{"encoder_arch": "mlp_mixer", "model": "contrastive image-text model", "dataset": "close-ups of made-up surfaces with and without defects", "train_examples": 101725, "image_size": 48, "grayscale": true, "crop_scale_min": 1, "horizontal_flip": true, "cutout": 0.25, "tokenizer": "word", "vocab_size": 30, "loss": "sigmoid", "embed_dim": 128, "encoder_norm": "layernorm", "encoder_norm_position": "pre", "encoder_activation": "swiglu", "encoder_mlp_ratio": 2.67, "encoder_parallel_block": false, "encoder_inner_norm": false, "encoder_patch_size": [6, 6], "encoder_layers": 10, "encoder_width": 128, "text_encoder_causal": false, "text_encoder_width": 128, "text_encoder_layers": 10, "text_encoder_norm": "rmsnorm", "text_encoder_norm_position": "pre", "text_encoder_activation": "squared_relu", "text_encoder_mlp_ratio": 4, "text_encoder_head_dim": 32, "text_encoder_fused_qkv": true, "text_encoder_bias": "none", "text_encoder_qk_norm": true, "text_encoder_parallel_block": false, "text_encoder_inner_norm": false, "text_encoder_positions": "learned", "init": "orthogonal", "residual_init": "zero_last", "optimizer": "adamw", "lr": 0.0029, "beta1": 0.9, "beta2": 0.98, "eps": 1e-10, "steps": 19100, "batch_size": 256, "epochs": 48.1, "lr_schedule": "cosine", "final_lr_fraction": 0.05, "warmup_steps": 950, "weight_decay": 0.04}
Rows from block 2 of the image encoder of a small contrastive image-text model, named by matrix and row number. Rows with one number belong to one neuron. Each number is 500 + 40 x the weight over its row's rms, rounded and kept within 0 to 999. All counts start at 0. Numbers have three digits each.
After each neuron's rows are labels from the 100 images, of 14848, where the neuron reaches its largest size: "lies over" is the class under the peak. Only what is clearly more common there than usual is listed. The data: close-ups of made-up surfaces with and without defects.
# gate: MLP gate (encoder.blocks.2.mlp.gate.weight, 336x128), inputs 0-42
# fc1: MLP up (encoder.blocks.2.mlp.fc1.weight, 336x128), inputs 0-42
# fc2: MLP down (encoder.blocks.2.mlp.fc2.weight, 128x336, transposed), outputs 0-42

gate.11:544469519462499475475480538503509540514547479494555477484506468537533538560561418569430541528512542451484471500494424522485546451
fc1.11:500505528507476498533538482490528412531487492453516515492523559452471514458501557443553488507486493481516518554560565475575491531
fc2.11:509510467553469435453462461497526529501542593505552563501426422498546528477573498465514519510504473485488475518451451567487483510
lies over: bright spot

gate.117:538516488526480554484555482529509515510451565534456526541581506532458475476454481499510490493540494587528483522561521510481482534
fc1.117:412464508474541523566518497483484454462574460516565468523422489428467481429552553482555534455492524457477438513489562498561508472
fc2.117:491515455488506510475486449583563463553559508500528471533504494464510514507472501567451499469503484504489539418558472496505484463
lies over: stain

gate.330:529527520519442469479485518516557459572522454470529504587498605485496527561483561592481487487510499537534459565490467469546555490
fc1.330:553537555450470514435521507487570473490523484440520476557485547541551551564479528538470444516521555490616446572459462515579576506
fc2.330:534469441480524479517522513492427548536469596479533504477453364570470535481541454421489527524487482520513531558538503523484417496
lies over: dent

gate.91:486514444546542511514482588528544525542497521489495488490498481491493424515400566545521444510531498517551470477440514539570465491
fc1.91:544552470494531480495444516482551520554461470564478441460451474490467478515500469560505463478525513498493518497454523518477450483
fc2.91:478511461477498489474522523482452479496533503445397529538450476510484499512513530439547535540502484515512469391504523440527510419
lies over: bright spot

gate.278:496496451556537473450425470472591579499507495495498540431555492598487518519500555492505483535488441529535545527439464479493453530
fc1.278:514457489531505467573486465387511508487529464495594537473474482481478521468543484485536496507464465477479462489538499433528496482
fc2.278:500430481468531486446506472563490507498455549526498530423415495518573499484477505475538466532508508459504489473524447554540489543
lies over: bright spot

gate.185:489485557488499585496481490452555449468578511463469533583408521467572492481463448530492481516487553546460467469486521517483495529
fc1.185:525520486513511454515488495544448533480459483558473479489618519517479456522472502468450479471513454523516534484466480450495534489
fc2.185:506504476477546499511512479603515480505449489459513511522452525530530520490494467481473517478499491519507536483567497472521545491
lies over: bright spot; dent

gate.247:540520543446397511518465515511474482609500482542510516483557494469478438475477519508476553507521512491493467423587520486469575520
fc1.247:548476504529497426555492475483530491475493482556511531539558528528525472537469440597459520510488491436478575560475524458553509457
fc2.247:503564469519511489485473495575494532442528533505470474572399477517459475499476440529494479472491480502475503533498512554490518535
lies over: stain

gate.220:480475567590483544440478503460560578546531469453417584487523454526496445500479494507492432515444462530505487456514436493562466524
fc1.220:395520447544402490492477467507458495520453529548483496538487522467555514468477506458517494488498422472575557539486528501545480519
fc2.220:436520520532485545522509491455561472485563594526523482541457521511559552534479546524585422464539466459532521521465493455539419460
lies over: dent

gate.124:532494512497477474557523456471469509488546466490526470556448529505553556517472510504525470483488553525559567504480517514508536494
fc1.124:516525496518497517493506461480499509446532463484497435542509517497543570520512452467495442499469509541561576525458522474461466544
fc2.124:508478485449495485535445525472436490532490455516533458426554490496487541526506487532434450465543458451462552515547479465493488442
lies over: bright spot

gate.154:533511610462470462558489537480530508518503511537463504506510511463494468524473504510471529486536499491515514512508480467488478492
fc1.154:445495444546501546450555418497506474438485477435524518480412477544492508459477563488513502479459524504508421463487511503541499552
fc2.154:497552576521460574526506515478586454538514514437508498614556547498519503528472473574513490520492485551461494511567500488466525445
lies over: stain

gate.109:488529537463499560465463517483546527546536527463453557436525457491542517500514468493515554556455452521449509498520552537463480505
fc1.109:507492551493452525507464510488502523553550516506428504454603471448522449520459458480477551514481502469435601488520527519452479493
fc2.109:567512542472479487483485510470526528519491552498515496549517495547553491507540496534425535489482485551508442504452445456508505496
lies over: bright spot; dent

gate.258:502498554527512566494559481555561491538555471499476534507514496537540422434399495490550469476529509518466439487520561516543487545
fc1.258:456472438499519466504476513493453516446447549485508534471454497533521530525602560505531524550474491475481547506477459576446497486
fc2.258:496557522451526577505523472501545525546522510479569481509466526495547511492402455567562425511529508523528430518525527551500515501
lies over: dent; bright spot

gate.266:528442570486539513550521541511456482465431491545534483511561570484541508453482541436493507476450524485501556586449502522469580468
fc1.266:532486533442508586496510508483491464512510520564517472491508517440532534409456490431511535525490526525507494575495564496447556504
fc2.266:500517446493549548510500539546426491552408488483471464489450455509473505519604470528480538462447532488486554510529495538456443486
lies over: stain